From a checkpoint of a small CTC audio transcriber: norm layernorm, moe top_k.
Rows from expert 5 of block 3, named by matrix and row number. Rows with one number belong to one neuron. Each number is 128 + 32 x the weight over its row's rms, rounded and kept within 0 to 255. All counts start at 0. After the name is the row's rms in percent of the matrix's.
# up: expert up (model.blocks.3.mlp.up, 16x192x384), inputs 256-383
# down: expert down (model.blocks.3.mlp.down, 16x384x192, transposed), outputs 256-383
up.45 142 [122 164 146  59  91 114 154 129 128 118 143 124  86  91 138 163 153 124 207 168 105 138 179 133 165  99 121 101  86 137 138 128 125  95 113 136 143 183 163 130 120 139 142  96 116 149 153 156 171 138 112 166  71 169 171 106 128  93 125 123 124 109 136  68  59  65  76 120 111  91 136 146 137 171 154  76  81 153 125 132 135 170 116 125 124 158 126 141 112 139  58 163 146 163 116 110 126 182 119 184 149 147 112 128 145 132 124 117 126 106 134 127 153 171  73 155 171 147 144 152 164 149 172 126 139 126  76 102]
up.46 095 [175 128 131 120  92  84 134 150 133 118 140 118 127 146  64  59  70 115 109 162 110 170 144 151  27 161 124 157 154 171  86 149  98 116  85 156  91 134 173 103 188 151 157 145 148 176 143 120  96 156 108 120 111 102 127 226 225 107 116 198 162 107 129 117 122  77 146 102 109  71 126 144 105 174 136 141 164  85  76 103 169  94 102 162 112 198 123 134 137 134 127 142 141  99 121 133 116 131 152 118 133 133 119 140 115  99 145 132 111 117 108 191 132 139  96  87  70 147 104 128 174 104 111 136 162 120 108 126]
up.47 076 [169  98  63 168 108 103 129  96 132 158 141  75 115 167 101 155 144 140 124 154  69  60 151 156 133 100 122 117 129 110 111 121  78 143 156 135 182 179 129 140 124 132  99 132 133 177 168 137 141 141 160 149 133 100  64 108 117  93 116 120 154 140 113 136 128 166 165 108 111 132 106 120 115 121 151 161 113  69 139 152 185 115 113 154 150 181 108 126 136 179 238  98 114  78 110 139 133 161  96 221 118  88 141 140 164 126 148 125 187 114 135 123  74 130  95  87 128 154 137  97 139 202 185 166 115 160 134 125]
up.48 079 [138 140  98 125 118  80 146 162 109  98 156 111 140 115 161 135  95 157 116 119 163 186 132 213  91 132 108 174 114 130 129  93  68  94 156 149  89 168 126 142 180 136 135 116 190 105 104 127 119 133 136 128 157 128 113 101 163 125  86  91 121  30 147  85 167  68 149 162 163 104 114 126 135  93 152 114 157  71 149 123  77 135 123 152 119 196 106 127 194  84  98 140  97 132 124 147 118 108 130 215  46 186 120 149 181 136  86  80 109 150 125 138 143 116 163 188 121  88 116 138 174 113  82 135 160 138 149 145]
up.49 101 [153 143 124  86  69 137 117 157 112  99 135 204 127  75  70  97 123 133 156 172 181 161  70 119 141 168 119  97 146 169  82 132 112  89 110 123  34 123 119 176 124 169 126  96 153  95 151 103 140 182 102 148 198 175 132 122 104 128 140 112 105  88  88  83 103  75 156 127 155 153 110 118  92  82 109  71 154 117 187  77  66 163 145  66 180 101 104 193 209 112  70 133 111 102 100 116 149 124 155 101  76 150  88 100 116  92  93  99 129 122 150 161 119 150 196 132  81 180 145 133 146 171  60 105 126 135 100 138]
up.50 060 [161 151 110 131 207  87 126 168 155  96 147 188 147 134 130 141 165 129 136 148 104  58 171 173 189 145 120 118 141 124 154 115 141 163 146 136 146 107 128 109 119  80 118 101 138 154  99 154 131 111 132 100 108  87 114 148 154  97 167  76 112   9 121 116 103  97 136  93 121 104  86 139 148 110 156 123 228  63 171 136 135 121 129 147  92 164 154 131 186 184 177 147 135  94 123 153 130 128 117 141  94  93 165 133 105 132 134 110 135 149 109 121 107 131 142  92 145 154 120 149 116 248 114 143 150 129 141 150]
up.51 083 [ 91 142  70 124  93 117 107 104  90 113 121 199 144 143 141 172 138  89 136 119 110  55 153 109 148 130 121 161 122 156 141 133 114 107 135 145  96 167 113 166  93 159 155 100 193 220 128 128 166 169 127  97 145 147  56 127  73 104 142  98  95 112 129  79 133  37 203 108 156 124 114 141 121  86  94 115 112  59 148  84 110 141 129  90 157  73 147 153 167 140 205 144  92  80 117 134 125 107 134 151  56 157 112 126 148 106 129 105 120 109 126 164 118  97 155 119 105 100 139 103 136 144 166 121 174 126 152 126]
up.52 108 [126 116 165  49  94  72 127 118  60 100  99 191 115  86  93 114 149 185 123 112 129 151 170 133 242 126 100 113 130  90 131 130 145  45 147 145 132 207 134 122 182 124 125 153  84 164  75 112 133 153  83 107  62 133 100 105 145 128  88  51 110  65 146 151 118 106  92  95 141 118  97 125 133  41 101 124  80  93 135 116 114 194 152 126 143 133 171 141 138  95 110 175 105 111 109 153 201 143 120 151 175 122  99 148 149 140 123  99 103 104 118 112 161 159  71  94 142 143 136 180 135 140 147  91 107 107 133 140]
up.53 162 [125 101  93 173 145  85 114 110 176 103 149 120 110 137 122 139 149 129 153 117  83 168  88 165  72 122 126 100 126 169 128 153 150  66 137 140 124 150 194  90 119 149 176 158 126 113 143 142 164 153 182 159 195 219 140  69 190 117 116 156  73 191 145 127 165  93 122 102 160  64 102 126 101  91 107 151 124  92 126 135  99 133 149 143  79 153 172 146  86 133 102  37  96 163 144 107 129 138 107 182 162 185  79 146 155  63 161 172  58  80 121 138 166 153 109 152 124 138 179  79 113 187 127 125 121 175  85 184]
up.54 143 [115 107 136 141 141 140 142 125 144 134 107 167 150 160 180 116 116  99  96  99 134 138 103 195  60 116 112 115  92 140  59 121 113  74 134  91  84 146 149 143 133 150 116 176 107 135  94  97 159 139 100 103 190 113 135 180 101 135 159 124 183 101 124 153 100 122 165  97 141 100  61 124 120 139 122 111 175 126  89 120 123 134 134 110 158 122 182 155 109  97  82 122  53 109 127 104 121 153 186 157  95 176  75 145 154 153 201 136 136 119  72 183 177 137  97 117  77 147 119 113 124  99  68  75 130 108 123 110]
up.55 107 [155  83 150 144 113  70  87 187 204 107 107 123 126 110 178 106 139 176 101 153 129 213 145 145  82 127 108 112 134  90  92 109 128 110 160 135 117 160 156 132 185 166 119 169 136 153  99 109 155 132 146 133 158  90  81 138 124 136 130 151 165  51 129 145 119 173 128  78 129 150  72 143  81 149  89  72 175 101 173 137 150 128 128 134 125 148 144 140 174 144  80 141  80 112 128 134  98  92 132 204 141 133  45 112  95 144  87 168 117 116  75 156 137 104 127 128  52 162 115 114 165  96  66 106 190 154  95 157]
up.56 139 [148  96 115 162 157 129  79 173 103 102 171 109  97 129  71 106  83 215  76  76  52 161 126 136 100 111 114 152  86 139 125 166 181  83 107 145 149 120 174 146 134 158 103 189 114  97 131 125  97 134 176 145 129 135 111 148 186 165 144 124 149 179 158 157 103 143  76 128 119 179 182 142 111  99  89 166 193 138 163 100 132  85 164 140 181 180 116 134 119 101 126 135 106  84 111 128  81 107 138 159 181 112 106 148 139 172 171 146 130 175 106  98 151 105 141  73 143 113 105 103 134  72  87 125 121  95 102 161]
up.57 115 [148 121 118  73  63 150 105 141  80 137 145 104 133 110 142 179 152 177  84 109 143 115 233 149  94 125 120  93 161  89 112 141 152 109 125 141 145 131 103 164 168 128  94 117  70  95 156 127 172 166  61 121 156 162 137 132 107 116 196  93 116  67 101 123 133 119 118  87 111 126 171 133 123  82 142 136 164 170 238 144  93 138 139 116 153 174 119 161 144 157 124  96 159 136 133 156 115 128 135 149 127 153 132 132 156 107 136 172  73 107 147 127 118 155 141 136 204 170 125 137 135  27 137  71 107 118 112 157]
up.58 110 [ 89 151 127  97 196  99 114 157 137 116  45 160 144 255 125  83 144 112 152  94 111 161  73 171 178 155 172 126 121 152 122 127 118 161 125 122 126 106 123 125 170 144 108 120 117  81 125 102 115 117 163 158 192 143 151 145 111 146  64  66 111 136 130 203 102 163 138 110 113 113  98 151 129 193 125 147 101 116  71 106  55 144 132 109 101 132 136 214 120  73 162  87  98 116 126 152 141 125 209 135  96 140 114 112 130 120 149 129  74 131 113  96 184 147 108 116 102 142 140 162 110 171 180 114 130 118 123 175]
up.59 106 [160 114  89 127  88  60 131 102 171 155 132 153 120 145  99 104  72 145 119 144 124 120 119 112 179 150 130 110  84 145 115 122 143 119 113 149  90 169 122 137 100 167 153 119 205 167 116 133 157 151 179 138 125 109  85 138 121 125  75  73 173  70 129  92 148 153  92 130 166 139 129 149 120 183 137 133  88 146 114 150 136 199 128 136 128  82 124 149 140 105 215 130 122 117 119 117 149 138 124 108 117 177 124 105 168 118  95 145 208 119 128 150 126 115 137  97 103 110  99 100 124 255 100 132 181 138 144 107]
up.60 143 [129 168 123  91 165 146 131 142 128 127  95 209 128 202  95 107 197 136 176  89 128 148  56 124 208 110 138 125 140 145 138 126 143 197 133 153 179 143 103  76 170 118 181  66  70 186  96 113 135 123 171 105 143 130 139 117 138 121  11 109 106 103 131 170 141 214 118 118  94 115 130 121 130 162 140 147 100 138  44 103 177 157 168 153 138  82 134 108  87  92 183 126 115 136 107 159 133 106 133 142 154 149 177 143 111 110 116 164 162 137 118 115 135 130  88  56 136 130 123 137 145 225 170 142 117 127  99 109]
up.61 107 [159 126 147 116 109 130 150 176 120 106  98 127 142 139 104 150 161 124 150 150 105  92  91 165 176 187  95  69 155 216  93 128 101 102 144 107 108 182 105 125 212 130  94  97 158 150 113 113 182 111 140 145 155 154 101 140 153 140  95  86 122 111 127 162 149 130 127 137 129 109 138 145 115 119 129  83 160 101  98 129  70 105 123 140 188  98 113 186 107  56 110 121 122 100  65 150 137 138 136 202  84 148 117  79  64 127 165 111 117 108 133  94 156 162 159 159 154 158 156 127 154 188 128  96 153 123 135 139]
up.62 088 [109 128 141 140 226 197 122 156 179 109 111 115 131  56  52 134 237 123 185 102 159 108 128 121  77 145 128 131 167 154 125 113 106 139  93 132 176 151 165 132  75 142 136 116 150 149 100 104 143 148 131 161 112 118 121 203 140 137 139 193 115 195 103 111  94  81 155 106 129 115 114 214 100 157 166 142 168 154 194 126 110  94 125 100 144  94 111 146 184 123 180 136 108 120 113 126 114 108 138 129  31 155 106 108  70 140 179 139 101 118  92 155 156 156 136 173  48 147 121 117 141 195 139 166 147 134 107 142]
up.63 082 [143 135 110 105 140 161 136 127  89 105 100 141 130 177 144  93 212 162 149 100 159 164  90 187 167 151 131  91 141  99 103 104 113 163 106 190 144 142 119 104 229 127  88 107  92   0  68 131 120 143 108 105 135 100  92 146 172 108  97 151  86  80 117 223 144 158 166  98  79 163  82 123 106 130 118 137  88  85  93 187 108 164 161 132 152 123 144 199 141 113 152 116  96  94 129 123 162 116 165 176  75 133 127 116 104 126 100 158 168 149 114 115 141 178 117 106 102 138 112 149 136  89 152  53  73 109 122 157]
up.64 066 [141 110 129  95  79  45 130 125 134 100 101 152 102  73 172 147 157 164 150 136 116 114 119 126 126 126 140 130 109 101  79 146 119 165 145 146 144 150 153 157 143 132 104 146 137 143 141 116 110 148 151 146 126 143 106 154 120 176 106 188 107 136 151  87 118  77 180 104 142 132 113 138  94 105 137 104 106 127 161  74 160 134 105  88 126 157  85 129 155 116 147 159 133 119 145 151 116 147 135 164  97 147 126 100 130 129 148 145  99 119 109 187 118 141 137 149 100 197 143  99 163 152 153 115 131  99 143 149]
up.65 117 [148  67 128 122 132 116  88 111 137 134 136  82 154 119  66 153 162 159  64 162 132 133 152 127  67 160 101 123 164 175  92 144 135 121 101 149 107 170 103 146 166 146 140 118 143 111 141  85 173 143 114 186 192 108 105 129 149 140 116 131 117 171 108 109 149  93 178 100 146  84 167 163  97 115 122 109 186 115 115 131 105  84 145 154 109 181 127  98 148 131 109 108 106 112 124 167 100  87 152  69  70 133  96 120 141 153 141 178 203 114  83 125 159 162 117  99  62 152 127 128 165  81 101 135 165 154 100 168]
up.66 075 [133 141 129 159 160 140 122 127 151 119  72  96 113 109 146 110 210 148 237 113 112 168 141 166 126 156 172 149 122 131 112 105  65 138 163 138 142 131 122 162 199 149  88 121  84  77 142 133  71 121 115 142 168 126  54 111 133 128 100 140  87  92 103 149  74 128 119 117 141 189  98 111 108  67 119 100 114  41 125 100 148  86 121 140 125 121 140 161 121  97 148 132 112  76  76  57  99 151 161 156 106 115 127 103  68 154 138 115 144 114 130 129 164 137 159 119 112 138 127 142 153 163 141  88 112 126 126 149]
up.67 073 [157 124 157 138  83  96 126 149 163 113 128 106 127 132 137 130 135 142 143 152 111 181 106 133 119 104 144  86 135 165 107  94 157 138 111 147 146 172 180 150 119 129 131 144 140  12 115 110  38 150 141 108 120 146 162  94 162  97 146 134 183  91 121 142  42 121  64 145 134 150 180 165 100 157 119 106 184  59 144 136 146 154 124 118 192 193 122 124 173 105 177 124 144 126 141 107 116  90 123 146  95 123  50 107 128 162 121 122  94 120 104 100 118 133  94 108  41 105 112 111 135  94 103 170  51 166 119 143]
up.68 116 [145 154 149 138  83 150 117 117 135 141 154 152 134  11 104 105 140  92 127 151 100 128 150 128 194 140 130 107  91  96 100  61 121  60 130 135 120 158 108 130 153 145 115 106 115 119 169 123 115 126 171 159  95 134 115  90 119 113 114 131 133  67 114 117 161 147 114 125 105  82 132 159 125  86  95  97 133  23 131 158 136 149 146 172 152 172 112 134 114 109  68 142 122  77 100 138 107 132 117 120 159 137 109 123 172 169 142 146 179 105 118 130 136 142 122 146  99 131 145 154 103 157 167 115  76 147  95 133]
up.69 093 [140 124 133 114 124 164 126 118 138 128 101 126  93  74 136  73 144 193 142 102 200 127 120 161 164 152 114 114 147 146 108 113 158 126 146 131  92 134 102 153 134 149  87 170 199  91 107 124 133 136  76  66  93 117  48 183 155 162  90 130 169 112 114  31 174 126 175 117 142 138  89 176 116  95  94  93 124  57 154  92 126 147 146 120  87 108  96 157 117 109  91 147 110 109 135 105 110 134 120 118 159 112  87 100 130 110 109 158 161 124 125 172 133 137 126 124 150 155 121 149 190 216 167 100 141 111 122 124]
up.70 106 [160 106 131  94  82 173 118 135 133 150 154  32 143 160 123 151 194 145  80 135 202 131 223 116 119 130 115 124 109 100 117 144 159 144 165 124  83  73 106 142 140 114  85 130 107  87 114 133 115 120  48 116 116 107 180 144 179 115 172 143 149 163 109  53 145 127  93 111 150  87 162 196 148  73 162 138 180 101 194 184  66 130 124  97 158 132  96  56 187 178  69 107 155 129 141 154 126 115 113  46 145 137 120 155 132 139 137 134  79 142 148 142 119 113 138 174  49 141 114 145 108  81  74 108  89 139 169 136]
up.71 072 [111 150 141 174 179  90 116 142 151  93 156 166 125 137 144 118  87 136 144 157 100 217 173 114 136 139 138 143 148 123 125 146 136  76 142 134  88 119 101  98  65 121 171 150 105 112 147 159 107 113 125 119 131 168 166 173 133 140 121  87 138 148 110  46  92 145 110 139 111 140 130 163 125 142 139 101 198  75 176 149 169  97 106 126 140 144  84 124 106 105 158 158 104  77  90 106 101 126 158 137 185 121 135 118 103 142 127 132 170 116  98 138 174 118 141  90 182 128 145 127 115 146  96 124 143 130 106 114]
down.45 140 [149  69 111 154 113 106 144 121  92 131 134 121  92  91 133 130 140 143 132 133  77 117 143 180 179 128 108 101 114 152 100 151  89 166 126  91 145 148 134 126 125 167 130  94 127 177  95  80 170 101 165 133 115 129 137 185 138 155 106  91 148  73 162 126 197 107 108 169  43 155  97 199 159 126  89  65 138 118 164 137  64 164 165 149 102 122 133 116 100 158 123 145 195 138 123  56 104 146 123 140 109 193 144  88 152 117 118 133 201 147 142 135 106 167 119 178 118 191 116  92 127 161 203 167 154  95  99 122]
down.46 087 [117 150  96 144 180  92 144  98 185 134  73 142  96 160 150 125 106  85  94 107 113 162 120 128 146 172 147 120 148 141 129 103 156  98  84  86  97  74 138 169 101  93 115 109 123 121 144 102 164 187 109 131 133 182 116 159 113 120  69 100 150 111 157 129 172 133 173 135 138 109 104  96 103 109 139 131 140 111 157  67 108 122 143 178 110  92 112 123 139 159 104 124 127 143  92 123 122 118 111 125 154  98 106  62 187 140  97 120 122 158 143 134  95 118  89 143 108 184 162 194 150 118  76 119 142  78 116  44]
down.47 064 [177  88 146  78  77 136 144 115 100 127  78  95 160 199  91 113  94 161  93  68 137 150 156 158  92 164 106 102 140 138  65 127  87  99 156 108  87 132 110 155  76  81 122 119  86 157 140 142  75 156  81 116  88 103 160 107 116 151 149 114 110 112 167 150 123 181 152 147  96 132 134 165 146 159 121 114 135 115 120  87 171 121  72 199 117 210 140 132 167 128 137 130 177 110 121 158 179 105 128 122  98 147 126 136 108 136 101 150 142 145 144 165 134 131 155 151 128 187 108 103 126  72 110 125 120 151 157  54]
down.48 097 [109 172 177 108 144 138 115 155 139 120 122 144 170 121 131 118 121 184 130  89 128 162 104 152 123 163 209  59 146 101 133 145 137 104 129 128 115 184 149 115 146 117 191  94 169 147 124 119 160 194 117 124 131 158 176 101 181 180  93 140 105 127  81 140 135 167  70 113  41 106 205  90  99  84 109 132 145 123 157 122 128 118 184  68 129 174 126 137 163 136  87 135 119  57 122 119  99  93 144  96 135 119 106  95 131 164 121  90 117 142 104 128  93  73 131 121 125 151  96 142 165  99 102  78 111 140 127 227]
down.49 071 [107 167  99 123 117  92 162 104 172 109  72 159 165  64 141 152 104 108 153 125 138 112 149 108 139 147 121 146 115  85 166 140 156 148 111  92 122  68 162  95 126 117  56 140 154 102 140 173 150 129 143 115  79 146 103 115 106 120 115  23 124 131 151 104  74  91 192 157 164 114 179 132  67 174 169 146 107 137 146 121  96 152 114 188 144 135 100 124 122 142  73 177  99  96 151 109 113 100 141 115 140 144 152 156 127  94 148 141 109  77 139 135 151 147 141 135 129 101 130 145 131 139 106 122 138 132 140  70]
down.50 076 [144 149 159 137  57  80  79 111 118 148 168  89 151 119  92 155 120 117 119  81 128 107 128 119 117  98  71 161 144  90 151 104 159  92 192 166 112 102 111  98 160 114 113 132 122  98 112 146  94  62 100 100 164 125 106 140  81 106 153 129  73 131 136 187 149 116 117 131 123 102  88 120 193 122 139 155 185 127  91 131 121 103  95 149 118 113 142 147 156 159  99 155  94 136 162 206 144 107 146 129 144  86 115 205 127 114  76 117 149 118 192  65 139 133 137 175 138  63 127 135 118 123 153 145 111 134 155 109]
down.51 089 [ 99 104  96 124 115 129 112 158 168 102 119 134 110 183 139 125 113 164 159 108 111 151 189 153 167 131 105 125 153 128  59 106 162 160 132 106  92 176 108 141 139 131  98 105 182  97 156 117 115 102  72 145 134  99 117 167  88 144 144 165 163 122 152 101 126 129 126 138 142  67 142 137 156 131 146 142 153 136 149 105 154 136 128 121 148 143 117 132 148 122 108  84  98 151  85 115 133 113  99 146 129 186  94 140 118  82 126 156 102  69 124 128 128  82 108 133 124  75 110  71 146 153  81 180 130 164 178 150]
down.52 102 [157 124 131 160 149 176 133 136 140 178 157 173 189  94  65 177 205  96 133 184 116 141  95  90 137 152  91 178 138 101 141 112 150 120  99 121 103 158 133 124 168  93 159 147  81 156 143 125  63  86 151 159 123 107 101 161  74  63 120 115 131  57 163 146  79  53  82 134 109 143 129 131 137 155 116 115  86 115 147 158 127 140 153  99 134 160 126 154 119 106 121 115 148 162 136 140 137 155 130 148  99 130 125 156 122 106  98  96 131  85 120 107 126  99 147 149 103  85 150 113 137 168 121 170 125 188 126 107]
down.53 139 [135 106 151 101 117  71 179 105 130 173 116 158 138  52  83 108 167 102 124 141 133 149 107 137 125 106 152 103 134 175  86  80 104 106 126 117 145  69 114 139 175 186 140 133 117 167 114 130  69 151 165 148 125 168 183 123 126 131 130 153 162 180 111 131 100 105  74 116 125 172 161 179 102 142 116 160 110 136 171 129 109 173 126 116 143 130 142  91 104  92 103 182 136 206 139 163 158 149 124 111 159 159 125 189 134 168 132  93 142 128  87 133 101 118 115 128 131 105 140 183  65 147 141 110  67 119  76 104]
down.54 117 [124 168 133 100 140  69 108 137 156 142 135 150 139 117 183 118 147 139 139 130  99 110 122 145 137 132 133  86 163 147  96  48 157  88 143 118  98 176 128 114 142 139 142 171 208 109 112 205 140 181  99 144  84 134 115 129 148 152 108 163 164 130 101 103 193 137 127 143 140  41  91 108 154 100 164 135 122 162 104 123 192 132  82 179  83 156 114 155 156 125 106  84 147 112 109 154 175 155 146  78  76 110 124 120 156 141 151 138  64 127 165 136 117 107 159 158 150 141 137 106 105 108 103  63 104 177 134  59]
down.55 091 [173 149 124 159 144  89 145 162 187  59  59 154  96 191 117 114 122  88  96 150 132 140 137 197 136 145 170 130 136 172  43 127 128 187 207 131  87 185 136 128 140 107 157 145 160 149 167  79 125 175 150 141  95  72 154 108 132  94 122 118 152 129 127 141 133  70 153 117 104 106  75 111 134 149 120  85 156 141 129 107 101 122  69  91 187 124 188 149 121 120 159  97 107  25 154  82 118 151  96 142  98 142 118 159  93 155 119 158  88 105 120 134 125 154 109 123  74 114 147  88  92 154 104 106  98 182 156 128]
down.56 130 [144 148 124 186 103  96 171 198 121 133 140 105 119 171  64 147 158 117 181 117 162 185 167 140 120 142 102 124 121 142 120 103 169  83 130  97 111 164 139 126 100 199 100 100 121 153  65 144 122 141 123 145 118  83 152 169 106 158 132  89 145 148 120 132  78 124  58 130 139 196 163 154  86 136  72  75 116 127 165 104 156  76 119 115 125 153 125 168 118 164 104 166 176 133 133  91 106 127 158 127 124 197 182 107  88 174 106 143 152 114 135 124 151  97 188 138 120 106  89 135  89  97 113 133 129 110  98  92]
down.57 090 [159 151  99 168 114 193 169 120 154 122 168 146 138  65 133 174 217 122 120 101 147 124 111  86 144 171  67 169 128  92 145  69 172 155 155 140 185 124 123 106 121 231 101  97  49 127 129 151  90  94 158 169 147  60  93 188  81 157 130 155 145 128 135 164 103 111 111 171 112 146 140 152 151 131 132 122 167  93 143 146 105 185 122 160 113 178  99 136 143 126 137 161 141 141 166 108 103 112 126 105 152 160 126 112 115  77 167  79 168  70 123 105 175 120 170 144 165 100  89 118 152 174 114 149 179 180 132 131]
down.58 092 [135 135 190 150 203 137 141 101  95 124  98 150 129 103 127 109 160 101 131  58 123 109  87 148 131 103 141 110 108 103 174 157  90 137 110 116 144 152 116 101 134  66 126 153 158 127  92 163 109 130 158 105 161 153 133  71 142 122 152 154  60 232 138 160 100 163 140 125 127 112 179 184 141 159 131 107  72 107 117 152 134 132  73  61 179 146 138 114 144  87 101 128  93 131 181 106 212 191 107 115 121 107 186 117 133 156 135 150 104 120 105 159 160 126 138 141 107  39 145 175  59 146 104 115 102 157 139  55]
down.59 124 [108  85 149 120 160 131  62 109  91 138 151 102  64 138  29 164 145 100 114 130 155  82 184 143 148 108  88 176 112 141 119 107  48 101 150 126 101 126 124 156  94 152 100 145 128 126 147 151  54 139 135 112 138  55 171 123 122  68 129 131 153 123 106 137 127 102  84 137 138 129  68 132 192 135 130 130 103 122  75 157 151 117  83  97 109 124 169 112  73 116 164 162 173 144 171 157 156 141 160 131 152  94 120 218 125 106  89 160 130 159 124 121 107 143 123 108 131 129 131 122 102  79 166 165  90 106 114 113]
down.60 157 [175 102 151 147 147 116  48  85 133 174 143 133 130 165  99 163 177 149  81 124 124 108 153 125 129 103  67 116  65  90 117 154 110 148 129 155 163 182 137 101 108 165 102 160  94 115 154 101  56 117 158  96 119 136 124 135 119 144 151  91  88 164  91 202 149  74 100 140 126 148 156 137 140 167  76 113  77 154 128 122 168 189  73  62 141 174 134 115  89 149 108 187 145 115 188 165 165 140 155 112  99 148 147 160 146 143 122  87 172 109 130 147 136 142 147 156 127 152 126 164  81 116 160 102 125 148 162 127]
down.61 086 [166 166 141 114 142 108 182 146 134 118 132 139 151 107 136 220 176 141  90 172 101 174 210  92 150  97 147 129 128 100 102 121 160 206 169 149 115 202 167 183  96  88 131 119  75 124 110 113 116 112 124 125 110 154  96 122  86 153 152 113 126 115 104 145 126  85  87 133 137 154 198 134 100 111 116 140  86 147 144 184  70 121 122 105 103 113 106 103 104 121  52 154 175 148 164 115  87 129 216 139 117 148 151 107 143 144 110 144 157  87 108 159 127 154 133 159  69 178 142 151 150 160 122  79 109  93 137 126]
down.62 082 [ 95 185 161 167 138  29 119 135 128  80 112  88 111 163 180  93 129 130 137  89 110 143 160 134 166  99 110  69 131 131 148 149  80 129 141 141 163 139 130 120 113 155 130  69 149 138 118  91 179 150 102 207 166 180  70 118 101 119  75 129  51 160 148 137 135 150 117 137 200 146 119 101 106 120 114 112 169 140 164  96 157 106 141 149 139 125 138  77 133 108  54 132  82 110 108 104 100 132 140 142 129 134 139  99  71 103 141 150 114 102 100 158 148 162  83 112 148 163 122 162 134 129 104 181 179 148 133 190]
down.63 076 [189 153 169 114 131 153 140 132 109 136  95 145 183 155  74 173 135 107 173 177 219 177 123  70 139 131 144 128 105 105 101 125 140 130 135  98  80 149 178 145 140 110 138 109 158 155 140 127 104  81  86 199 119 153 155 176  99 125 135  92  99 114 139 136 117 114 110 134  84 176 109 124 139 191 145 121 136 130 134 105 124 120 101 100 129 135 112 117 171 111 143 194 165 154 118 125  86 117 119  52  80 161  66 186 168 171 206  70 130 143  89 184  92 159 154 141 106 132 131 165 133 109 114 136 132 131 130 164]
down.64 071 [130 119 117 110 171  94 127 146 150  96  65 107 120 136 160 141  79 106 132  87 146 117 118 116 145 108 181  92 141  86 179 169 134 120 142 134 150 169 128 157 148  47  92  87 122 132 106 140 233 147 126 151 111 144 176  58 141  74 140 132 106 105 104 162 131 161 161 112 145 109 186 109  56 141 121  90 119 144 138  96 165 132 133 112 120 120 115 163 130 240 120 123 117 105 109 114 161 138 136 140 134  69 101  66 160 205 132 148 107 133 110 136  82 127 141 108  81  69 166 136 173 118 100  99 112  89 152 171]
down.65 082 [121 184 117 137 161 175 105 136 180 127 138 167  84 135 124 172 107 155  94 151 109 150  30 133  67  94 173  79 131 107 109 149 178 154 120 143 178  95 137 144 132 138 114  96 125 160 170  59 156 152 106 118 130 155 110 137 118 176 142 121 200 127  85 152 119 163 143 158 105 114 216 142  94 112 145 136 117  91 112  57  68 102 139 165 160 152 151 142 127 133 155 157 133  95 115 109  82 108 117 100 101 143 114 116 111 161 116 100 120 137  92  84 127  67 158 172 151 150 113 132 168 101  97 144 125 110 139 149]
down.66 109 [134 118 128 123 144 130 166 128 149  66  96 103  87 130 172 128 151 118 127 126 138 146 125 128 207 149 132  92 136 101  97 109 141 134 130  67 136 178 156 163  99 105 149 113 177 120 164 111 175 179  46 145 101 170 125  76 190 192  99 166  71 140 127 118 145  94 148 128 121 129 138 156 101 105 147 135 136 143 127 140  89 132 131 152 144 145 125 104 178 149 127 125  99 120  84  94  84 117  96 123  70 110 110  13 116 162 170 105 142 135  91 162 105  94 143 149  82 117 117 136 177 128 138 124 161  99 101 203]
down.67 063 [151 211 115 118  82 106 143 114  91 117 123  92 111 146 106 149  93 108 113  96  89 156 123 136 129 142 124 114 129 170 114 169 108 118 157  33 100 157 134 109 118 152 160 101 108 145 130 114  89  72 101 172 210  87 143 158 131 111 168  91  65 146 140 126 109 129  78 133 146 144 180 166 140 187 122  93 117 118 125 170 137 117 111  99 123 149 105 154 114 168 124 131 160 102 109 113 125 175 169 146  82  83 168 159 116 159  88 120 114 191 154  82 115 169 192 140 172 134 111 125 145  73 157  86 130 123 100  77]
down.68 099 [145 157 139 125 142 143 158 118 154 121 165 174 189 114 106 151 129 130 163 131 129 120 145 180 190 128 123 159 165 109 132  94 177 123 174  93  70 108 122 153 120 107 141  83  82 106 114  92 182 180 103 136 166 190 188  97 137 138 133  88 135 103  83  94  94 124  86 100 125 163 184 137 136  86  91  94 189  74 178  37 163 100  94 148 209 106  99 163 195 136  37 153 120  71 142 119 108 109 217 102 115 132  82 186 148 100 132  84 119 111 137 183 181 158 141 106 122  89 127 178 175 143 129  73 153 157 106 122]
down.69 086 [128 135  92 112 149 119 194 150 128  97  78 139 160 140 162  99 113 186 163 110 118 158 104 171 175 104 150 109 149 137 116 102 132  97 154 111 159 144 127 110  99 117 140  71 100  87  99 141 193 137  75 136 130 146 116  99 143 190 108 194 141 120  95  92 124 134 148 129 128 154 149  80  76  90 134  51 171 114 118 109  80 105 167 120 109  93  76 132 172 145  81 119 146 113  95 114 120 108 136  51 150 106 104  47 120 127 137 134 162 107  83 150 125 155 144 156 139 178 109 145 150 113  85 143 139 113 106 131]
down.70 109 [105 130 136 164  69 128 101  83  94 102 128  95 176 119  93 157 121  84 141 144 144 139 148 100  98 119  85 162 162 151 190  86 141 139 109 125 143  64 135 115 126 161 102 182  80 167 171 177 139  91 146 153 127  70 131 153 103  86 180 164 164 132 148 143 139  54 135 163 117 138 120 146 167 128 186 150 165 131 173 112  85 159  92 178 116 110 146 121 141 109 123  69 119 193 122 173 126 142 158 159 105 158 162 180 132 111  93 106 119 118 177  59 171 131 171 104 195 125 127 125 112 129 135 177 115 167 145 123]
down.71 083 [129 151  71 175  83  75 148 158 133 147 113 164 133 126 189 115  86  88 115 139 120 138 102 145 125  99 127  98 127 139  87  73  91 115 102 128 165 159 168 126 120  93 163  60 119  82  58 155 192 203  94 133  97 152 157 142 120 101 115 123 159 127 110 108 118  93 145 113 121 124 156 135 108  90  79  74 147 160 158 132 101 104 162  86 101 138 117 176 176 177 120 131 109 110 161  95 128 108 123 129 144 114 133 104 115 168 173 126 111 175 116 111  90 112 115 104  69  68 107 172 146 132 131 103 118 168 141 185]